Rows from block 9 of a small self-supervised audio encoder (BEST-RQ), named by matrix and row number. Rows with one number belong to one channel. Each number is 500 + 50 x the weight over its row's rms, rounded and kept within 0 to 999. All counts start at 0. Numbers have three digits each.
After each channel's rows are labels from the 100 clips, of 14976, where the channel reaches its highest value: "responds to" is what is common among them; "peak on" is the class under the peak. Only what is clearly more common there than usual is listed. The data: Morse code for random letters and digits, with fading, noise and interfering tones.
# convs1: first pointwise conv (model.blocks.9.convs.1.weight, 144x144x1), inputs 0-143
# convs3: second pointwise conv (model.blocks.9.convs.3.weight, 144x144x1, transposed), outputs 0-143

convs1.138:500551500508304500563530475585519500500465500500500511568500594500421500500503500500489500592500461441504543500500559500500574500427491422453515309500500500500500475500406500500500500500477533500500414500464534454500429500500500505500500538407676500500500500500500500500416500500441610525500520381362520500500641500574500539500500539500500465567500500498500602573504483500443500500500500603488540500437563500500434500436500500500534
convs3.138:500500500500500500685500563625385500453500500500500495500490500391500500500438500500414500447478500500500480500500500500500500500500557500500500500485500659400527508500500500410500565624500500558500500500500545349500402500500500500500500500534396469500500500500441500500598500412500500511561500442525479500589500500500600500485500500428566500661500500500556500521500500589500500572500500426500500500500500500500696500500500550500500
responds to: tone: low
peak on: gap

convs1.61:549500468432522492500566500500413500495531576500586500459500500500500509429500500460521450500523460677396439499500500500487500535460516500566500500500500494500407560486445553448711500500398500500532473500498500352379500500500500516574545598500500500500500500500500608472500500436403500500500500500500407614456553500500500500500500575472500500593572509628500500464449500430500500532500582503564500500500391500449500500500500449500500
convs3.61:514553500464401500500500459387500434529516482431500479500600546482384470500561543464441411440494500495438500425560500485558500500500500500519470462470476422548343500483476524500322544500500609456539500569412537530500429419521500443500500522509500535491500509500473500500416500500483402500500450477500500423433500500632422414530500515536523605445500460420500500594542500500516500500549418560500593500500500543408500462493540500446500
responds to: mains hum; tone: high; reverberation
peak on: gap

convs1.4:500563616500500500500500474500614500346500500500500375500500500392500500425500442500576498500559500500500554384500500546500500500500500438500423416500500465563439500500500500393500570500500418500500487500500500500400560652500500500500392500500620500594399500570499543500500500500500500487500500550500592584524494500444423435596500500500500500500500500500542500500500465426460484579500554523517579500500408500500469545500541425398418
convs3.4:520500500455415613546500430439469441573499500540500464531586500500394463500500584456500501419425452409413500414500500478651500505576542500500463424433371500555500500423500500500485500542578593451528500610448606521500493500520500399543520500400500500455500500520504546446500471491500449408500424500411486446437491485594479437480579500520551548500531500487500500518500431500559576469524424523524580500483500500434500429473500500452500
responds to: reverberation; tone: high; mains hum
peak on: gap

convs1.127:604500577500445476500500516383500500500500312500532651362461401500508588563386407431399500500500500500500550551500500500458500500500500500500501500500500500468500500555477500605500387500500486500441500500448500500457550500500504569500500500444438538500489506500500580500500500500509500500500362500532538471500437500477500525700437500500571500500541523439359500500500500500500500500552500500485500517459500500500418500500456500500419
convs3.127:500537500443583407500500500540500570490500500500500544500500500500500500582502500500608490492562529516641500545409435563465500455417462500500562507593505549500597545581500533500500500500388488533466500417498500354555501500475500500445500500523500559500500548621496500505500500507605494500413530500532500510500500500456667500500500541500414478470500426500480500500500616500467465500474575468374500500500522378638500574500500500585500
responds to: reverberation; mains hum
peak on: gap

convs1.1:491481500500500500500500579500500500596500441500464519414500445507500663492623602419500500500557500563479537500500566469523500500500500444500456500425530583497331500500500523500500500497477542543500523607533500500500611500552500563500446500515500564500527453411392464500547500500444467443500500480500603500519461500553500500439500423500500516500535561500500598419508500522526381375393366500500500500500616500553469502500535500568483
convs3.1:500553500500425514500500460431500500500500583446596462459562500500408478500500500500459500474500500500500500453500411571500415440475500500500541445418500329525500544500555468465523516425460500500557581416500570533411500500500569500419500571500500479500476500533465500500464443422500424492500500500500538500419500585507500500622500500633500448403551450500357500500500500500500443500500500545500533500409500362373410500433500596480500
responds to: mains hum
peak on: gap

convs1.96:500500500500500515418597499609500500500500500500500479501573547500500500500467542475599500403500500500500449500497543442500483500500376500436500500500470440500462484500500500444500478500570500500500415500500500500500500537608422583500500500438500398479367500500500613570402605500467500477413500496510417545462500544500455500430394472428500500518510564500551373500500548463521500500500329508417500500500373419501377480500500500418468
convs3.96:500500451618555425416500500500500500500500500483500613453432500480509508546500474500500511606545454568500500540418500567500436500500500500500562535500616474375510500627500463423500500500500378600500536500500433500470552570500500504424455500500500419542418500510496438574500582570500611574500495552561500500500485500465500586555416536500394433500500549572500500459461587500421500500489573497500381528520500500500395500571500500545453
responds to: reverberation; mains hum
peak on: gap

convs1.73:486500500520500546500517595519500500500582500500500508500432500500500499500500500500575524502500500500500500500557540500590500500500500500498500500500424256500500500366500500500500500463463500500500500500500500500411500500554464423500500500500500500500139500500530611500443453500500524500500500500500500500500500489500500500477500563500569550500500500359435500500560500500478500553500521500500554500476413500500462588500500500500500
convs3.73:531500602450409624500492500500500500559553571518500420500494555500461500529500580500500500432500500435427500500500541406573554500550500500500500500436412565593500500500500521526500500542500517444500500500500500500561464500540548485578565393423500500459787500459500581460500427483500428439500500445500500500418500500555500454460533500500566580463500500470543500499500500500543500500533444500500500500483484555500645446434556500448560
responds to: reverberation; mains hum
peak on: gap

convs1.2:520419500528500456543500583505536526543500422500500609466500500499431605468523464429500500500542500500500500500536587500500500500500626500500425533556500535522475500500441451500500431500500496453523533500449500596467500500601500500577469500550500625549446418475277520562500500500473440542554500562590448500493500523500500429562500500499500500500567462513500500500500494500500579414501446551439514500453486500736480500500558500500441
convs3.2:533455500500473500436482500500452500498470453576530445366500500500500477481500629500526500500456440559473500483500418500500446509500500500500418456450448326500500500493569458484500512424466500449532540498557500602463570500500540461443500500500500461500500433498417625430447445500439458442500500500454499459480581500500539546586487573564472458437500455544500405402442450500500481593500537500500500500500400500335453459415529604428468
responds to: mains hum; reverberation
peak on: gap

convs1.78:441351500546579500500500429439500529515553500421470631500432500500506500500500540603500528469567489505405438320500660500500500500500551573562500500489500500500595596390480560500422572500500454508456500500565500500500564439487500500500500636500500500500510500430533577500500426454500533629500500432548533500502460500500503587500504510524500500500449500581500500491500500447500539533406500500459500500500500500500500500397571462427500
convs3.78:500500500504500500480448500534461500550500400500454500500500436431522500469500500500500500500493444508514472500578523500425423463484500500541370500444529477500462468459571500627500500500436458482358417500571500438500500500500500500500500427500389495447500500380500644500500500485500557500415456500500388500500430500542448406500500500417416547517490463553534500378389500447500463500500462365369500500511500500363586506507500500500499
responds to: mains hum
peak on: gap

convs1.41:591500662500500500415450500459500584500500505685490411500500500500512594500500500500414500485545500500500500586500500500500500500500500409500500500422500353539500552500500500488474561475500500534500500500500500500500500500500500500500500500542500500500500500500500631500521545500500553372500500500500394611500426500500500439500500547496500500544549500619442556566500357500500444542412500500500502500500545500514421500500616500461324
convs3.41:500500500552549500438500544528595544432413534390446526419437429500528671500500422545584482542526500589570500571470453500452500485467500500488500541558500500500500500500476477500500500500500483597468487434500458500517438500500422598500474500594500367574528500467500500518512507500449500532500500500544500503566500477500534550500499500472490432464500614500500500466500404547500419552447550500452316500578548500559500587643430500505486
responds to: reverberation; mains hum
peak on: gap

convs1.10:500406566547500515516534500500500537500500500367399458542550500552500500500500500557485500500500446375592500407500500500509500493447416431500500500505500447383500500500500550572438489558574500461460500567475500500390637500430500500390528410522610500622551500500535528583504500500500457519500512500545500579500432445500500641500548442463500374532443500500410500525500500445500500500500576620500500452464561519500500500500551500451516
convs3.10:517404500500416575463500500398500462500560488500500512500500500426500500453500558415435500500411435470426500500590560500621424534578600500429500372371500500500500500469500500500500500500521500446524500530423500500404377500646534500534519500500500500500500500500459551417430430500383500450550425500399500500500500553568450488366497437544561516500500500500500500552524500500500571500500445569580500500500466500500500500461544500394500
responds to: mains hum; reverberation
peak on: gap

convs1.5:500500545395461489484678514526469500500511500500568567499460500500549498500500553500602500500500420436500354423500500401354478452500500500500500500500500424500500505630500531500500500500475531500500500500435500511424518455500500500539476500552553478500500500402531517500375444500422541374500500500500375615540500507478573500500500500583538553429500450500466439439500500457409500500469596500373500496424500451491500579500500500500500
convs3.5:539498510418386574505500500438500500600596500500472473500611561444481424500500617419500483493427429416417545377500551420538500537524568500473524500467497510501500532468500557597468500500500570441500500568442500500496509462521500500500613500500447566457609500498500592500500415503443392407500495459500500577426500601542500467500500479500611519500553480456500500606500511500531528445534500494486584500460500500432580413429500500500500
responds to: reverberation; mains hum
peak on: gap

convs1.34:500495500479436436500553500500587553616564500500393482495549500500409534441500542500477396431500452596500433548720500500504500500500500500500500553444532500555500526560561559448500542500500445398500431540600560571449563444500415441468500500500482576483488500419500518500549500500421500541500500500500437500500500449500591500500568500500506508656500500500568447488500500500434500593425461500500500500426500570500574563500588500500500
convs3.34:605540537500500500500654500500500433541640570538500555500500552500500432500500553477500421555500584500500500532500500606488500560500500500682550500500453500570579500500500499500400500500500532381500500500500467500500500483500500537500500500434553500544579649500500500447500556408500500500500595500420434572392500381401514440500500500573604500500541500500500500500500565428481500500500499529500500533478454500487607500418478500516500
responds to: mains hum; tone: high
peak on: gap

convs1.19:500500459500500500408583749552500447500552500500500566428455454500500444500500610460566500500423500500500500486500499500537500500604500560500385525500430403500413500500409495500500596500500500500537492500500417412500500500550500429579500449449367433514412539486435512529388474418463500500476500440542500500500500500464500514500500496500500500521500500500500500500500624549500500500558547500500500459622492495545375534476500539500514
convs3.19:500500435500473396413500406532548477528388500432415500500500500500500500443500500538500500500500505531476500500500396565427500500500606441500495500530551500500500500500502500500500500500622405500500540500500500500434531645500500500500442500598500500590316379500500467500569500500500638486500500614464512500552500500500500560500500550440424500642500500505433495500500549519476500500462594500500374557500500413500406500536500500500500
responds to: reverberation; mains hum
peak on: gap

convs1.120:454500500500500430500485431475500500500500500500500551538551583524441500500533436500500500604500500557500452470611500466500500564500500463500543390635500500500500545538500500585500500458648466500473425449453502501454506500500551554500544549513566597500500500546447500408500500499389452633539421509603515500287587500404456423466500500461524500500500500500532470500514500500500412500500500515543500542437500554574500429443500500590558
convs3.120:414402500500500585602452500500500500500487500562463500500500500454456408462464563500500500536539500500529500432572572500452500602500500500500500524438500557538500500473500480500476440500451500429500511500500429500466500461500500547500500479500500500500539454464429477574497500420508500500500436463470511518500500421369500500531444442390503500677515500308525390500568500467468500602420413383580500500500500356500597480500500500500500
responds to: reverberation; mains hum
peak on: gap

convs1.118:500481500487517500500580530500500500500500625500500500500500545468500484500500500500500454427500404569500457500500481500530500500453500564623500500500500391500500500507424500448500545500454500500500500500452442500422500500528405500538458465500500500520352500500500613500363469461492500500597517500474500638464500512556562610500500500486494500500500500408500500457337570500629399560424500500361603582468429483407500500495500500500487
convs3.118:534500585439423558522489500424500425527581500505500403557531558500394505500519500500500508428421500477352500390523551442500500560537568500508500497500406500533434539409500535538500500465552500467570500587427500551527410494502547477550578500436500500478578500463512591493500414470500448434500450467455500484461537582628424379458542482500545570505500500403500500570554452500536500496531424531565594500475471500500538448423500500442522
responds to: reverberation; mains hum
peak on: gap

convs1.85:577500500500500500526500566500500597500500500593467500500500381500530592500500567450402500500500500500509500500478376618500511569549434601500500500500500500500500500326312500500598500460500500500535406500500445502500500617500500469635500435500550500500413445500500500500500555500500500378468500500500500546500461503500428556420517421500500500609500500429500500509454538500500500526541595500393500511500500500500426500436500500473500
convs3.85:520485500500443582645448450500500500500554500568500397528500500500456500500500604500500510500500500411496500500498574500500500500500500546500500423423453500520500500525401500500500500553585500500500532500500500396500499371547563411673561500419500475500623500500511500471500592500500500503500500487500500500500500500383549354500528500485500500500500428401636500500500500658471634500500500558500569500500481500413535500500500500500500
responds to: mains hum; reverberation
peak on: gap

convs1.137:500379565500500500500500469500500500418500500500414500359441611601554500531500389500500500500500500500500432460536571446500500543500559478547390500500500500521500500535500519554500517500500500539500581584500548543500500511552556655500500500500508500429500456500500500571500469481443500405523468432468444500605520592500555500465472500500478500495500500500500482584463500588428500418412296500500500500622505500516479457534498500500626
convs3.137:559539500523546425598347486500524500500440500432473411371613471500500500500500469637500500500500500559500467500629432455500438549500500500499592559574500598443582500500545500540489500500463500506500554500543552500500391539545492500500528500500500500500500500500475500601586500467446500557554500500461478528613439527552500500400577574500409552500500500500500504500500527543522500459500500605500520441392645500500500509500500600500500
responds to: mains hum
peak on: gap

convs1.107:500423500559500500587500500473500500500500564315486559504453653500466500467500500500500558570611459483500500437500583467500500500500399383508500492547424491487500581500500500500500500500500500500500500500500631405439555500574595500500500572500500539500434546494500539408500500500500413500500466500500394573500487541434626500500500500622500546500500500500461434540500540500500422548515561500605500500400404500540412500450516500514500
convs3.107:497500438500635500500500547673500500378423500482500519500500467566519500531460500536500569545506500500563500591369471500439500500389377500500500556500543567500610500541498471500489415500500500500480500427542500459616546539449460500500493500500414449500500466500528500563500566500594500588500500500500500532532500433389602548500499500435453469500500500561500431481454500500500414500439562411477374500500521427500500500475439500590500
responds to: mains hum; reverberation
peak on: gap

convs1.105:389500500519617416412500481500500500495500500500393500500500588500499500500556558500513355500542500426500467500473441583437467500611500500461566545500426500500500500597559447485500516415505513500500413500500500500500548472672527500548500500500500500525500500500500500373511536500452500500500500544500500500546500500554532500448500500569380444499489500500500437599500427459492613408470500500568524499500554398500500500458694500500493
convs3.105:500500500512500500580500500500366500500500500500500476545571369380500500500500500432500500496500500452470500500500500500529500611500500500500500448500433500500500500377500500500500268500500492500500481500500499500500500500500500460500500500385302500542500500500500500500440433500392500484549424500500500385500500598570459500376500489500609500500500500511672500500500562500500636500500500500576500500500500500500500500500500500500500
responds to: reverberation
peak on: gap

convs1.100:500500500486566500500500560500438590614500397579500500500500520500500500500523607500526500500585505524442500500499640541419464461500500503506468455520590500454500598515539408581463500500500500549520415478408570535491508633500500548534381500410451525500442500472500500542445474569449527500500500506535581500494518500531504547500500500488500500500543476500397567466508500500671503513500500612387500617636500475500500500500500568498455
convs3.100:500500414500500500500500510500500455500500500437449500500500524565464500500500611582344538471566500500500500500439435500482500578463500500409500500500551500500500465500625593528578477525583500500669418500500500538500500532506577500583500531414500500500500500500532466564500500500500534428500500595589342500520463500419500500500579535498482500500500423569500500500635500500596539500456500533631500500468500500554461359522500500428500
responds to: mains hum
peak on: gap

convs1.111:471500629500500500424546515500432500475500500677404500500487461547500500523500404500500471601500500325500500500609500569500565515500537436500421500551500478559472584446410500500500578500500500507500500500449500445465500500445467514491500504500500500500510484540411530500574500457481592500553500500500443500557493443500500380531500531500489500500500500500475587500500451440453422569430574569500500500500489500625496500460692500500571
convs3.111:500500500592532500399529574500542549399461500418500553394365423500500485500500500500500500603548538500500553570500500567441547328500607500500500500568500500500489450569500500500500500500421440534446500500500425500515500500498500567468408500587500456500486446500503500500500500527411500500470564500538500500516529339500500612555500500500500500500456500500447500422550443483432500500467518500481439571617500456545526525628442480611500
responds to: reverberation; mains hum
peak on: gap

convs1.65:500588500500571480469469500377500488500486366500500500500500644435541548504490516500500500500621500500500567483515500421603500451509500500500366410570497473538500505500585500648500459500616500500405500593469546500492505492547500534532435477500484500588428575500500500500500500488451500533500500457577619480500500500500570587500566440500466500500514500500506509500420500500652440543500500587431500500500574500525462500549525589443500
convs3.65:500398540373500536500500500500417500500500500559500500514527535500459446480579562459562462500390486500500406473500582500500500500588500500500500447470500466500500564500507500450500500500457500405500608542383500370500564470421507419500440477500555500417607500500520516500500429439500429500500403500412687500469562500500500500500417436461500500500500500448500480500420453500462404500500500395500500500484500409500591566440500574547500
responds to: reverberation; mains hum
peak on: gap

convs1.42:507694500500513518426478513539500500500500371545507500500500500421500440500500500481500474500500536533500603500515450481500500500500431500531474474500500564500510500500366500592388419500500500489419590487602500500458500500500500596428453470500632500500500562574448587500468584500423529500500500596500574542413461500500500511605413500500500500654636477500385500500500500500479500486515500500473500500434500475558435525500500500500500
convs3.42:488461500500484540500426500500500509500500456441428500507500547500500410393593554500449502492399500500500500418500500500500425500500431494544379439439495428583382439443379372544542539500500500386500445500500574567495463607530427500500500446468458486459500500418500500500450500369500469500595500500451436500404513500560369500500500443484500500485500567500576500500453474599508500500558467500500536452500500497439470497556562500392500
responds to: mains hum
peak on: gap

convs1.16:471417522500325564552500557500500409450500566532500500500500500450500500500505562520470500500500542519354500500534500525515500500500556388381500500426410406602418500500500526407549448500552500575500446500509477429500482500513433543500622500487477500444409500538500542500460500518376432337500450500529429500500433500500580578451493500524500431518500559500522508466500500500410500427500500500500500449555467500496403541520427500500500
convs3.16:410468443500559500500583500500552451500500500500500539580500567600407500500500500500461500552583500501566500468500500500459500500500500500500569500500511429500500576529500594331500500500500520522500545500474505500480507576509630500514500500412526583500296500500515449652500497500500640500500441561515500500500471387416522500500469500511500500500618500613442426500500564500472561500500533500500500500481555500500374464565500500500500
responds to: reverberation; mains hum
peak on: gap

convs1.9:515500613500500451472500536541500500500500417500500500500500500500500500497500374437511527547500495500557500500500500500500554500500535500517500500515500414500486403455380537500497500419298469500551365415500500500421439500527475490500500500535500519498408523500407566500500493500413498500500509572500650553500500500483413599605418500500456500500500500500500500500500554340615541500581500589532500500500461551500384512500500432500500
convs3.9:497500500500354644500498407462455397545521512570500408481582530434432500484511500470500455423405423500386500460500552485535500553585497500500447401444433500567448500438500500500436500500595555449543469560484516561500466472600500500558529500500500500478526500450474500433476418476500500454542411429420500484467500500593424477478570450500559544551500522434519500550500437500497554500542454500605560444483500500431534437430539500413500
responds to: reverberation; mains hum
peak on: gap

convs1.112:500500669503500500500500554500526500500500538500500447428500500546500439500500409500528500402551500500489519536410500500502500500521500500500500500500524415599497500500569500500500500500500500500500484500634500386510500500421442500462467547500500500500344592518500564500450500577570548458500500500553500579500500500500500500459500500500500500393500500500391504633357500554572579500500374594373603469500484504500443564457463540500416
convs3.112:504500549447464586535500500434494500557530481515500423524568511500305465500506500467500500363488500469403500434537530433554536573547559500500500450461358523534480532384500554513496500499543554474552519528500536568500487500529565446505554500500500553431500500398500500476500407484434444491500480455394500444500500486563477471500628427500510586510536500456500500500545478506568558456490469555571561500391500500500511352427500500439500
responds to: reverberation; mains hum
peak on: gap

convs1.82:539484500500500500500500500498433439500467376586431554500612500500500588500500566474457534443500500574378551500404500472500500530465500500571455500500500551500500510532500541443500395500500500558565598609500488526470500502500500611500596500500500499500500533500423605547500500548500500419500500614376453413500500500521438367552500500458512500618518500463554443498500500500500554539500292500456500500453515500482462500500500456500533
convs3.82:558580500500577500500569500485500498500500595500499519500500522500476517550500485500570500522571500475500500500455500577500565437468500439500500551599500534500549500614546610390517500558500500621500500500500500331507500500470415500500591500500500500608425500558500500409541608584500489500405535500499500548640500500501555546522505577428478444556558500514500604500500594500416500487461590500408500537500500500504500463500380485565500
responds to: mains hum
peak on: gap